A small image-text matching model, trained from scratch.
Model: 24M parameters, encoder norm rmsnorm, encoder activation silu, encoder moe soft, encoder num experts 16, encoder patch size [8, 8], fusion encoder width 128, fusion encoder layers 8, fusion encoder norm layernorm.
Training: muon at rate 0.0035, batches of 256.
Data: trained on rendered scenes of toy objects such as cars, trees, mugs and chairs, 53.8 epochs.
Rows from block 3 of the image encoder of a small image-text matching model, named by matrix and row number. Rows with one number within an expert belong to one neuron, the router's apart. Each number is 500 + 40 x the weight over its row's rms, rounded and kept within 0 to 999. All counts start at 0. Numbers have three digits each.
Before each expert's rows are labels from the 100 images, of 14848, where the router gives the expert most weight on average: "top examples" is what is common among them. Only what is clearly more common there than usual is listed. The data: rendered scenes of toy objects such as cars, trees, mugs and chairs.
# router: slot weights (encoder.blocks.3.mlp.router.weight, 32x384, trained with AdamW), inputs 0-127
# up: expert up (encoder.blocks.3.mlp.up, 16x192x384), inputs 0-127
# down: expert down (encoder.blocks.3.mlp.down, 16x384x192, transposed), outputs 0-127

# expert 0
top examples: ladder; count: three; purple object; largest object: ladder
router.0:432487493527547531561545496532463555510479538495509546477436491429524477518525503448489406487508451504500525566526484533518520545485532485515488488469539564522522500520523449486511409479488493518574469470556523479492534511489493534441457436489457506444491460512539537486553487547511500421459458474544488509447538530517492520433558524406490421432509525445501434523473487521542526534467
router.1:517574468486432495503513563511455505469512560550453502496489487537414468503579488571507472453432476525499474476565488565441467540485480534488509446506537460443483461513427432492482528509576488497480450515404527572480414512557484564578462527619479422463623478550446469526530474500528490511477568539408502496455498496501481501553527395416501463523480424554518558494452518482509398491457
up.15:529492473474542446536524480495570471486611489445525441524545564475511507450466484416469437538521485497484462526503447503492492427543440487502551471465447525607429476479442479474476524483481501458544504482447513423469535544454531470431519467552477496555514525545470450561469500411519506482497540504476523471495521482549494440577523560480431491496498505468540480545454499488503452551506
down.15:496409514471483467422513480547514473499487522504495489423525539480492510450572556569580544518530444554408461494473528419467547577558518434514477506472564457508507624488470534516495492490512456517511426504484522447467411491501462541576516516531570408532442492544520541456474490546508449456530530524549504473534504471437492501479501512481494477465494449527474529572543422537565465433457
up.16:481509448513495530489431490495477447548490495520574524575571530468523524533492516463508524474540409476494516511543458515508567454498498570507461513486506517487492420441474550519527561491484475438477480495522441403544472487440505453418516516487559467529574495509482487513469502470629491491514533509471506511502443462483522397528483515566486531545512484494502557479500489489486524489614
down.16:473605478480480432465521505494496489553514534452517487512511499475527516502482474531428528534533499523541351491468455542513473481508458541484534543463469499498517474538541494513517479532463532514570481533439582516451498486466478514453471430541436533523483495459448518547499445443497496516522527467498475524454573459528500508481454497491460531484416539430476392572543459536524538519479
up.17:572441487545493468478428496522513522474482510459516497505501493482497477524496521478544458572484478481530472527527517511475530507466425526510533488523462475542449544540477524450417519568528599550566559454517516468559565563511484486475480405551473479554518405476513514537529416522508564474559419559449452472530462509542514490501448533488489546436493494472480450452563505482561503582510
down.17:489448588466522476464456442559443506527445484519460477504476473538528509442446450466451481523504589502474577540568565497446488479497504528436505486568520499467481485499500470546573554524447490574487518494530448500461503482440490496542524586478497423491487463482489512461429578461489436459550468549436457442512476507459438455502498488482470599520461499563515561444483438478506473429541
up.18:556502498501456413483479496492533425474517549488531474562565519498521520459532446555515479474493524514506563538487504451411459490511442491466501523520494526418461483473453499514420554496507527518465498496504487497530567516586438421462536526497524478518497463548499481405543503535425508518511521424495465464454492519526603478492530508461562564503442484489516541444512482440505560521448
down.18:463495474552490554494484498459531458451501506532494550465524494504476540470486522546541495479511495576452531542579516527446546508505514577401485494455494552489483598460482494487460473618504592526424600570495542474491474444510471543548507470475573479532468537485535489404483575467472521515525470586525509467488442494489448485549501564448506531567534511499469498522480498501494474492487
up.19:424487502483482490464532513511493584438389449451444528485460486508519472482456536476514508520504492573504468439479497452512528515451528515594460491561520460549504505501463500486479474494536538520593595494451480471508484568523461506449460537487478531442499453440490469469489471485497559527457484436486452473516524468580453553545451454467512457539475481439484500516527449527455434475482
down.19:496496474584476554506473525514537528544573488506544510487530464493557485496449482455532517454447479498464552529440535517439518485568505510528468463465433520546514474526571511524545491508465498506509540532505503496534459499489495475522588449577524470502490533474438432516460462524474481514480480498507488598577427590464576458501478453454531542446458545566538492498515519469478521483460
up.20:488524506477514546521492462460501480540569500520480460489554508472493549470529549469530507547515476481513509486517521448465507446507510538479484533518466482478529494626470522494468423490503473392497578559567531526539484503456516582503438629459559540558515502517446523526478511524455453498438498481486539523472556538464520578521558516535481513485443488519502473532448496550483496493544
down.20:498481511481518550546436531518490523512514426484517487455483567429521463478499513453478532543511497509476504503479486399548530506527512485519453531485464610521529504457503459478484588492533468420536403525446443513496523495425456520461566563491530525553533514532477518495502512494538468435499509495499491444507507415457458525550483453534492546514452567562496496570515488424514512552465
up.21:539494548491470524483475453498462479550484545530577551471522462522463457529450506559528475488448498531520473533452507586515522517480434565486485481474551424547421584559461553431487483562504507449530417557461522501511548449487533467532453489536533422463461483534542417507504488463498490444478544509428455500537530444451535650491460540478550441506442493504502508519477527511564538467500
down.21:511483482498528482504521559487483460514495507554539499481571543515518482467539484529507416439459472509495469532480477518474524450519494448482459494517456551573495490551402483480479470456544442503588511443477568479567489477512496448512442526489554532449503488508502569449510491513504457506569503511530495457523527497564504553471442516492546543384459562540539373516497512501444520522522
up.22:487510554557492552501511539446430471536540476523456548510510521423486526575460493517495530559516478495529535498494526508562456497498485472485533539466472483513511517517456484528328476432473499486560500457451531516459537500477471497492508541452459550478457514480498582492478524551431478481528478463488458509478480511629527476516545412515555532446500462490561502528482521571462473550545
down.22:445428513504394534495521509522475566459474425487535509518540499432516491484474517498513504452455482423531527522596554516550497559493515485468497447473491499472509468545546487507431543484508547524415457480564556451517542509534500568498527476526478394496526479567478479474504557518443546454515485505471498563427515448494437470485518448536522522495530449574463573540469465540546547577523
up.23:442440496500519481495459549518481505440486501527611469461456457489468458472566461419467469482438569486446454531489518491500545369507493465471468463528561588534536561533497480552463495519579510515436522457497496446505508490556518457524532468485489528522546516513502477503544533490571491547421543556589522473425507452513466545517486587429476413549537519506449453421550505486534498539527
down.23:431462559519514460518485518561549532480462504480517502527530459548545505374539415537457420504508494566516476544470533516454471400575436483453511542437502499473523469514518469412527518472532427536534506515448535537513519427517517480433465511535574480579489533489554493499485490572526512494560478454461512452485512514556481478491537544539463447514492421498506488469463500432492456500470
up.24:510453493551540558534515506427504467509463540522509503473553546466532572526496509540487458532554522494537506525501522467475442473509558610567554540499472491513456567557481509447597484514505516517500523450446500457522499480547463510485443558494486502480483519503522486521479441549466602538522472435476487426482473474496558488464495527525488469509522505482537447560513541521524484472478
down.24:533484514470485437574471511542570524451593545494465443475548539508496471427510542555511402526468551496504536431525521502491499459478488468491494530514500489536472497546555516457416481522461517498504515478531443462572458527434449472473523538439478523561523495469451497496533546495471444502493532568518447444495485505513541538453490538506566489505450604405431422460490441499458510580528
up.25:563545450524471557488459442532483510467531502513513497532533481490509544496485460504515570501475509572507526544514483429490498491518473491605499498642513481475462518369514566475494443500474504447505433523492488510537522488536479468534587439529521507445500530536557446522476470525438543512526524508468497463470502530466486496557461519520486538468498472468526555428523582562578503444463
down.25:449529463445509523417484454497524532499486475597558463513494482493548529536549495436513477480490537460537520539490452556422498558520434532482506480474505496504492539462451388512429440459487534535524517579505529470505540513523562452460475457438516551483485526456445546477558510532466558486471505457493535497483513528492425461515496474501524530467526459463518481536478525427487503450447

# expert 13
top examples: pink object; purple object; its colour: pink; lamp
router.26:455498431516548516472494555476501526486516567547504560478485497570492485488417533447543473434516446588453547383478496515396552500443504562476558501474446503513482566512440511503454504518455490523499581466495493470499477605450504483528452544559455508574517500512428481518505476452497469566549492543556511525465480507471524449530464462510559568462436451525506465510492492518465504462417
router.27:501453476553491500545504540512470549548572501490445488531587529516480464461456489511523480523466538481455548467495512434497521507548602537475469452532528499567473513448483464525533542516563509476414531490493474433514568538459525436535489511477458524539475552532528480465505484542450467550489603464491507394481500476536455493533508439488521525498473522538481538527480517540393529550525
up.3:497493507486464532547479542512496488542486493492498555541556494481482436524505463506551541496439549499564642554466471488545523520489447474539527515535586511469425456500506518502497511544487516538573481515515459496490520490493515516469462454491466520461551487503514556498498573519441503529489557444517467455493521496544522538483483492531542493501503471536470437480494403474472568592503
down.3:498565429516568542524540464534500514479538520498465510473508495561516548489483458471458489496546507533428525488495522458528563508444555523464449501444524470503499464581516482427490462525529541480489460490478472424484498532485451500453540470575444506520502563418499539472558501471564429438463525469545540508446464525499494507519513471472478428503471435471482472533560499479476492511487
up.4:509510521540476570491509511481518598523527490555574486524560471458462531516428489532542506493436528521552538519582498550455518490527476537524425516440455494501451600536540492469522450527476464483419495499473527439454453515516457506550460488531503459512559518576534543447496465469515477544502517572488452452504543534492500476576554452485493483522550450494516431529426537472430516566495
down.4:555582548543504509436490470478481584468446540519494497445501496496540535566539517540550453472564537492471517483493480478521484488480512516478485487531465532398514493478446550557502465543593452476589531485509532528514559470551486432464501588416516494508533559492468431508500479476454507487491488485465474545473448466498519488471501519449428468554499418568515510530557504526467489591489
up.5:514487519464487497512507499491528418431561540524461501510559517444478467533490486525478538479541474563493518514471437523414493440489435593451455424463541489552494503476484509448494549485537451492466610450425412555514482488430506477522518429572510532579537518567449530533480488537511500520503545506493529458497465477537540499475473477486476510449478512477461489489514484481447541506426
down.5:531546485548554484486521535576464487543539442457482518480495512507499553461472463517454530499529542452535542534461509533468463473517540487555484518474522532478451513551485500471471566437491508551540479531519547438554487505515523522470489535449474483476550549540477498477431489570413478473515496529496474542507564533429501552496507458567575458399494466514431501493442482490477555563511
up.6:533442553513475514501467493531490602525472519454473471545498481436510482448516477513532567569465475557450611502357461518522501484602557470486539562502580570498508505500517542460484483486520493488536445503434495506485595550541521477431498446527491484492521482471475518483500551550494478518497523529546491478428490461546466455444543473510549500503492507505508443484507468478414441520531
down.6:517539522580493430489475530470557437532529483428561448576535476472453471474445474512539511476481492515549478516525513537478480445535514493510495487543535537517453538603521560483475482472512467532483525480520494432509538554468525530508530545448572482469559480568526477408473522502521482502427537513458484477535490574474481511497529462494492479452523534553526475529458552461486539503407
up.7:474515478491533499477405547553480528490495526553402537503459439522397515512481503548475450529528475467462507567482557528520483473494530521555516494499490524504492544478564484504523523500454516457441540513560527552530349545500481435530472549447496519466493545503525533485490438483442572466513502525577520545441524529496565591477510424425526483417428444486536506420518567395520477470565
down.7:541495519556450507448501561462475495498417528495504496495511421443537578533499505532510571477442485597477487466525532550521417463517476570509525476518495453530383471508554488464510468458482515494520522465545555519476530458437528463494471554499497515504453511485532482440548526458532519556488479522590492576568539593532479526513544451562572536473569479475463465470535478543487454495450
up.8:507541457435451455480502485507457555497570539516541537490510509475523473544527495454509496543518481578501400514452544374551490469552553525518558565483496511501488437570527472503452570440542510530437455504436491502463523521491517468490542435498478499505537463504569531512529541525571466513484485503544478462555500503538562496455526483478490472456499513545539483457517449510478386511497
down.8:496432544523517494479494522545500441524501523474542557463499459480465507481539478511468503523538463467424472488462502556409507510540420546528428540458470552459492543516499455522483509559557434491583554437480484478554527566467457501518508479411481481488483476436400536494485521516450519443501562472530571540531379552479483584514527548560578535491452525577517539445511566525500487464515
up.9:534554537500488457459547436520488442486494480556471548458490461532511502512479473511489478492502463557535477516489470446510537536530442496501530467502435502508475576515459454496527505462531502469515508543449499499466468492554501471520438531457521482498450434545534441516486553568474454426508431464497453483410572481517467493472492426484534505421465456466468442576474443507529494537443
down.9:464457503531588537445456540441575419456482492502493434476461508487565415523532515481481543490577502487431438578488503522486527546476524489562538505481520499547539534470473513477554474519490470555487510523474470564464468499522497508505495483476463554482493583465464490554522479531475537502478522419458475537501462473482511476455413490519538472596498445484503537599486458468455488474519
up.10:495501482466495581440513471500505517550451449571517538483500459468523553501496563543500477486526463550475503515506499535482520494495443456485426548498488521450587482574487539508492452488498465455430477477477488496494464404500498567493534528480445476525555466498515481528556477489501502476567427496488559543507491501490511456499512613526484471536511488496470497459503513476453513522538
down.10:434527469461512551491469468522457482513557500477475513472522534492566524511469581447492553509528488473510545517479449509477543553487549581469452504563539549519555511459489575498521499514423546548505565527517466487520531505575526480488490505463549506466476484455493553446521524513548529521476512520530481550474385483468511559537496545484583547495461514517489474529495497480561441516534
up.11:506521502547504461453496508493542479458499516481476478430517491508481523499526525496485517497463584498510560462497559467549513464516529480533460523504427498493423552517567538536482558469496516516508470511475459557563487471494449500521453474516451594538504551521470451538537530542484480495501531508499547391431584400557569554492460434479505521499466528578477504506549508481404520476523
down.11:506499523436561526510488465420488528551473474487494505483473464386496520493525482489408485512550510522471485503474526520520593464489523543489536559555562502567491454499459452595484423503557563509532519493494528524551490541466442495492470544478524449436489499557517501494459523506493505499499526492550476415479460472573477474498503518469550513524519499489501484457456453510453528446485
up.12:551419488519451513501436504463498517486500532536450480481574500557482476511439496534558437465489464524519502506541453488496558579522458578459502491511479512478497500493564512546435559497525570457413513485487484511464455475517538454544525451488511528547460523498524395535508452502461494525514507537501586516490467444525583569549515479552502563529464468415517604588515493490496471449490
down.12:479461516552547554455536489519488464502562435488562515428484526571436526547516498463470541448522484507561485528494545538567554420528486582517532593440497464573506562462526509460474462468510503493606567491492521481515499481436504496532516572496495550520510456492492498517456510605468575542418527394509452496492468457490521463517496497547466482445512514443501508520572498482469499549482
up.13:447446496429521453473467573477498541531443523487496533496537436469529529450517437481505466481437564467474470490509534461514435422552527439503490510545457512516522512472476475527517514501510569476480463475505483497538555462451569507481613458475465526495486486497486497493485497533502458533449500540583507532477518538599543487485404548492559573502491475480532451488598536452464501481495
down.13:507539497467487444482514446453559459531548487509473496543551491525477475484443566512478525464508551540588403524532481542499467428482508465465475557607513536562514487451478423490496552563545558465583437522533514534493481527480490518479533458563554454543486525490520442443447560427520488528428456468539577521487487523514486494540520496522519491477499466542464484526532527502563445533507

# expert 3
top examples: count: one
router.6:485524507498464424528464454512464486539574519453536451487538454528456498526475495524554518527513494454463546503483463449473464524448572534516486580534476432506460537519555422459361525441511514485457547474492517472521485553509545538514488510581523494498465500495494543457469517480479473535496578501482428481531549621550507469517559437513577549449486488466516515550443463564486537537511
router.7:490463547451474524475541386476502480522498520430544545530507536528437529452424537538456508506478512492460500468448504435535487465476519509441478573483463498521567484483507450524524463502465536515500537431495452504496478554513476508547457564449534525546450531524553548458526525523499488578523554541473472532506483531607466501543502496507518518448469494479494468579443476561557556480523
up.3:518499471501483490448586497550495516539575477457461513578461445534515489470528498467477467480538462569514500566489530563481534498536467490493395535474538555561565487515492495475400428490473532492538541531503549525490444442506511512484517489525453344515540515432418489504512496520537467455460433539532515495490578496482521430501509582520480421514499481548460452483452405487458489492493
down.3:497518476445570501435494541490495523570510451511536508489478507555458537511553533480499502513456440511500465465461498423553496560553501458525542588534548496497491442507487523505514471493452536430459511483517427532485470539456487487408545410491535535509518390527470551568556424522497547465478572536539583480482536520447515455474525623539507512470475468565455515475469507497455521535525
up.4:473451499486545486482490556524474496473544538498485454475439488491510423439478487505457503525533432528453437435546534451519498561467496427486591523454528487476490483573538458563516567483527458571429437501490497413484466498541477453451510512491576437464513533481473437594468451517407501542620482491496468538477546499500506617501540487439466529533487462588512489455551528498495462522526
down.4:502549564540542465461457513552481517446560504509589531450498511457544480482486545503527482538437465551514450408515516491453509567467458525590532479543497523489478447510487551636430442494493404516474377425511496497457510555465508444493554519440564453492475577445534452576523486434520499532508546529562521531518498550496517483463557504468512477521557492481561519486490480479528483469449
up.5:426485569506483509583539499487550502432482491593492553526492506432493510499589505508487621497456471509504492480506489486521412457487543476542529475522514483484441465485448520522516482495469495456547503522600488497518489490453478547450502568474545497485467481499514450518500484479453495558503500489539456525566537488536497414546501551505506466417561600468478565487425494452435514499465
down.5:491437528543482522523515524392519429488530506495407448508553529537506468455530522448526509462467470447500550530512461487458510531547506432517475489500595546511507525441459529521541485404507413507519501517536541471560502542517529529500509573479542537463484558455530463479510505519527547506508502421488536492515446462492507429487470496555513418437521543482520543536505483470527519488437
up.6:431581496501567496484396480409486498533542474530552479429491452554536521487554443492508623507540550528482571499443524496483492430503542466468511492426447477468543473522486525458557474528523522450485541509484412528476450547517445455507526549496555502501519546438562443495469461554535513527527532462436487545474470538491485495472477597494546542508456496523543464517471479495416427558494
down.6:504515528552476490405440461534501537510495447403525556474458472558548479467536563512433595467454602468545498482506524458572467460551422374505480478476449503498503526431567506577556542502486475522504505451500514596462576552488543460519515478541501472502524551445477513472512497490451499526537461522503475487540424495495517514481459459566413485466474523537469410516484513503536480535526
up.7:538474467471475484460483525508503477511478556567551530533497483519486474453579525502456539521503457554543569481506529466467481519492555546545470470503536475465488459570446484537526490580511513562498553524485461606466535461512559491561531541511532471510484512488422401473460519454470525577552531512541473491466484512527539539476490484509489517498427598487520531525485491495543474463516
down.7:455410414498480517515477495514453526448433505443499521529524530454523470447504490511433513479500484497507459518395523503450432508492465461555478533475533497497538477512460452567570526508509521461453544565519569569537510491571501580524467485477508557438408502545521500516540493470452513438477550519456441472515512502542499569475521519524460463545539508498499476480504480511471453510475
up.8:445433478500454451476412467497459478544488518484521545503514559581528527450474504509495478523474506466540426496505559544476452529516509471424482566491585541489578476500447528471548510562528482597460528494540451465532513480530460510570466508497502541493518479510532511478572461420553462528497533468497511493462497532543438474623451570494517456509441578505530490522550458485594534496579
down.8:605476465522418509456553451499480567508466457526485530537476471573503424503474511530586469433530483501461494487505426517530554454464478507556454506536498516521488496509484490446454500522495521432479513432440492498532474539457511472413498440514468463484500489488503528597552414556569507524499562575529481471547482499536489529512538499477557466456465462456418506538515524468477519553495
up.9:546478520527490457533499524539486519478516504507467517525476476430517445507506522450563496507485531536473490509466513494486538507443474539505478473435543476568527476560472496510456452499515477485438471467487477447459495523401538545443500528418516541465491467625464505476491488539475453551477527564505484506445470495529507423427466532529494512540447494498522517474511439479506510407444
down.9:535481454552512483507482494505520568542496529535443429523427447489410506474546466513541446412507584485534452518508469452430528477519523526557502493505524446524494432567537481567424496468517499498451483500545474474537436495559459496488583524479520513425518491513466459483512504500458460526438562492438519483466443474470467539398522499523522512519430467441442516437497539486488507486485
up.10:497523549529504494445533554545476536480503522521537467503422484447533461523523508456436533542526548556469470559499513512582378564550500506499518594444468492520543540430519507489518504494511451508627479497472540501529365470548469547462512443510478516462537467482483525493499532465466558492467456462546488490474529501519479501453512530446505463543466508540490440490501481514423472539456
down.10:542495541444533471531484483537475505479506546457504491447472467563519517450451479457476522519466495537537451467490423611595467515484524503455501470551511481482550483506542534495503481527463492533465508486541534506464491554533493429519475502538481491573463447512466425496488436502464483427447511485517464469542542497523486522424555518484557521494494549536462524508485514584565451543493
up.11:479506501493456437469535426555473472636541524481436520499494476503521488548513519476503524410504458571558566595457532562443539487601589526534440512527592437493473497530463549466639420494491465514522548564516512419552491542535503539471521569512535438452592491537504485443467509511482450465491545547489496502558472497518546458490529479485529478474485544493447545497497586419450520466464
down.11:468477516521494509501495457507477486528467546505494505556518494445498510594484454508545509479507477501461536472523496495488530498526502462452504523491531424490432433485489564375541453462549438491534481474494576435456443515546577520425477506568490469523566503508489489452446536397454435432419547514514491518458584505464449450462537406404492470467455453564553512512525557456586536457455
up.12:433468507494553471502455495462499547480603469441501535497545528491489463452501519443535443542544461537560480507419583561464504489522561561483491517483512550535581529546543479443475562508462513489530530506453500449534502440481492452467424477561568483526489481537483442447509493474523521488502503500542507514474494441488511500474569556368453529510487501508483516504495586466438488417483
down.12:462561528479541434517533423481501472523509535496566497431564497532567477495457512503522502527501476517544528516564466474551419514520502569493454539574517486469477585526516530436527491524495461531436482538470536464511506525488470504534478581505506503481496520457453482476484526516523517509510519521483412529526483496490488501501583487530483423535583478475491516520512474497462465453559
up.13:475482467512532499533457524516473461466435499485482491510481503456483489482493538546483468428461460459501426533481535495545515506449506425456514476521468529427437548567472557508401528506548509530494459526518440565508445489520436503519493421534534501477528501515509473469557443494512501500559499434529496442521484485486437529493429566479475520552515471583496530524509494507510524464567
down.13:512414524547435511522462524474538442462523472447556575491520494556487438554527536481516495571466431560499627456537575512513484519478548445509576487583454541478476526461448560523432536551462539500510438520498516531466526507537505599399471465539499517544500502526509482536411453506486495586415545481468480500575509553517542507490485506526545511444463517488455463453496457468493498476464

# expert 14
top examples: purple object; mushroom; duck; its colour: purple
router.28:452520492511495520506508495564546516510505516538495524540459577573474402472514581511535501524476434582520452437455423527481433486436442502528490486557570464512564443497456545512498563548529477537530455455501443456452436558460478467544554436561468504537468516444533577537534450421550495480525578496530480478541519515424539458518473569506481460492470525479489498497633482454572565491444
router.29:527515541525468449533500481544511429498504481544532539571491506521491438477484500473493481472450500623433459488511461440532494517489470512524444497447503461536497468536484515515463568568513544523514522504404515414503478485478414392448480456512580512483504465517486530441514477484495471537525563478470523446443517546505535423558521458498501527492528467551509489517532495434466517463442
up.3:595466480518478536510568490569515560579547489481533484525553482495482466465498497560504475509504547485603507522471475489541506531512525554485511474463474520513511448553502469579468485552544431472523542417488553517516493508432539514527483566498518461531535606483532513449581526467570556513538512516501506484540504526502504457455566478489543478499465447508455469498541561488448459502537
down.3:500562486544523491488487459510469493538505517465505500514538522483543482534534449527529491501475503471506491458430481440471536463562501512579529458525533512443434484507515475526520483552465458475465606561449482576570560579507494494509479504514500481488512454528420575449471526529463459467484517455509511473472557486531512544519536428512514568444562532569523496485508533558544470527494
up.4:427551481463565459470536529468518474521470508485475482468496513447491465479500464498487500518518481454497401514468556572522528478501440513512447511505429492499566537506470520547617486502480528552444490576473466532479523462477537585418488497537469531557510498501470411504536497441501449473530484480516419507495506463470474480514533576526526504584557542451496540434523497476466518587548
down.4:561493509515514399504506486508492546513565450498540460471526478461494446426487466516562481495503532474514593456494532514496479508498477541492446512569521520459492514491435553520413482521507480494508424515484467557522558465524553502589510484506515517487549522459484553545515503502500514502511537464535498499475522474494456513543495492496491541441503475465450536458516507515507494517527
up.5:474510533544489540520451520511546467458526510541444498454460403438443510470542560521524541570490515475448421415478482590511554525471476547539469528459540487462541536530438491478569450432479518473427495445440449511520563548507547501488435536531545481509533510471542471519551494472550574485582475496529503452540503506510478525428518464513502538474550508442451504496527532503486425525507
down.5:500469425550544475501578479499505426534444543475477511541527424520413451525451464480467448465457510489505489505558524421462550534522501442520511538453516501442544575469463418494459443502498547496524439510488437487509438533603538525612433512473545436484488537509500436478456541528481475425539487485492429567445524487521394520476560579531451494456425505423540531461490476584501517455551
up.6:551511467482464488546531552524483451544524526541485571464498498524484522429467536477511511485454561445524504495499568480445525448560473517519472524509490484489561526530455519502497494517561487575533543534497521543465532521531513528514495544537461465474554506448480543430510498559504443538556547522475494485450483434491479511583465459447516460527498406534488526449481490564354449564556
down.6:524526418546521497490479467536500560452501414503529565498508470454513547518466377447446512525517517538551568527480461547532497566500494562403527461529426576512549493529521472562546541506477479490477518506582538479521460467509514494463540471535491448563535534547483539424532511501545474470463582492494474554486491510475489535447554554531473574397426572493486488430502546499498553495490
up.7:523472500471495447519544406470529492574473512488549568462443503528529472516510542522496527504454509525500469458478493511537511454501465531548489557499485487479562509495524574509572453495568537432548575487562476501486438494524478490525488563488516551499445478473504600513460486427448463513497461489567507530557430542502501464518493558505480494482556508466500458507537421477566487449500
down.7:502537477462578488464510514478443396408517582493457425459482503501530466551445446516549539496412496484548546504549522496486459513537563496524515501549516513520486501468450486487473549476498504469480440563476542529492477523525450513424410465540458469494511483471466504582494461548568491431465504471486507399489475451538499498458508462477448497574514476477489567599516510510473504492557
up.8:521414476505460486525518516561537397506523474516477536459514533417505538490523460518474533499584504496484515502474514535571496463533566504475541508598513508522508468480443499511522527522553501464519483562505554539563622486550495467477453536481511506486542498556466484463547504437488528442545553503497464430493440459465555539516485465465471565485474497494499424528484458513433523420515
down.8:485500465556492463479523506466477547412450535453517476528492517569474524522452457468476521505488504553452484461435504453506415560471543451455538420509406486515500552503490547506501472527495531514459527484496510461497492505493536518572416555484485527508515537511493546542443550528429420529482555470496465553494521479525442500432614519536575538422564467550492486436554470441503500442407
up.9:502441535520466454448520478548478532504543518526445508561544478522494580482591545503515502529516483548525580491495529485487486524581545551464477563555441493501502486507472459538501464484528570507484570526521532544538492461474528516528500505420458443573506437532476459535497500538468524475473445549464445463564550492500472499496515461488521491558452520554516510534569489580514508537540
down.9:453513524471466505501549473491497451548478542509514561514472503554527451521459505461533519504385482560478410486490532512528530534408430479482487475493589520492453488617532504495482478578502536443548500498402488533462499527478439494555507533527476511439545491487541466595514471514477514577490502504550535505558521489529504442495494543501478431445524529460427507561424482494548478544483
up.10:497524418459519483504505466470477482457488471509498493533616493522552493513499457466482512494468523440551613566450467443522425471595557478476512486511562479498471553517563433527502591525472528480539491502505526497567479474495437494491526450477542547458516454512462454520450487523552454470489488523457500488512517527534449389530587541495476585465492551470559441522495491480488504520466
down.10:550495497544517477498532520502492510509550454525524485500493435475524568503526569605417491455471482496519516484428464452516535497462447457452551489498491519538485510524605427519444437501455514523431563474517521485547497523452500493504522444462526513458531482493492537489474504505511496460541505423465401579516465510503577496547475496529502471456539499501484488462489446472486523518519
up.11:477478531472512486498584416592515474494504518492509489417587515537542495505432515469455485498555514511519448495505502481492522525429543531507462529546443481408481460450530493516449541500502510480507452579470495500475559518542551514526472542456524484518500492524510500528470476475528449435483465548497506465471463417502591452464543478474451530442550454544420515553495515516489531485487
down.11:585500513556486579497472503518490481482535485507596528511467505446460518437563479525516510456472477521508573563467457486464484427500408506429504480419491471488537524458504474427517489550528441523536505467519551456527481484506471527546479510538579472563505543528493531461519520462488429516553517501440583519516512520502483574503548571530512491476405427509520501534490465510604464511460
up.12:491498425514484398494461546450487592464488475461544451487465498496485543485517533498510469587552486535481400456458473480514493473486377511547531469507476489515499427560488491537465517531546505523440403491517487568482503495478535532507462470415385528518478456514490486468446482480530562506506518490468512470503586515503493509474601510499454551495480521445464537521498458520489511521558
down.12:542573486429507424504582554507494532501514479517492505537492501477434470445524549473480539482482576484518551476450503500546469392450451457546533502511500501546515474477451502510418520451476516484460531491560460472519571522484488517501516451457464510552441458555550578491540528534473570457492530527505470457456525513527488536529452512439529543477500512528499503476491499488501515569513
up.13:475511504517549558520489537538500528498466550516574514531515466511446532497569490483516528514464419512498444486492493492442489448503461474431542528475476428505467488567454541500425558461502530508406575540522460502459520494508524479476461468547503511534528485433493466564499487514477560497441452574480531498539502481583471444475521500532527483515598496485534529459462454493531516534557
down.13:566445520449498492461497520442535464551552462535474460496480504479528491493464485538487416520561536413469472492493505430512520469465558545490513497525505446503577414525432510480450496588518479525452438490529456539579514490529521485517504512494493442561547444471442517515459529482502461420524601508485521511470492416499467448516469465464490533534536523423480496495481468491472487488472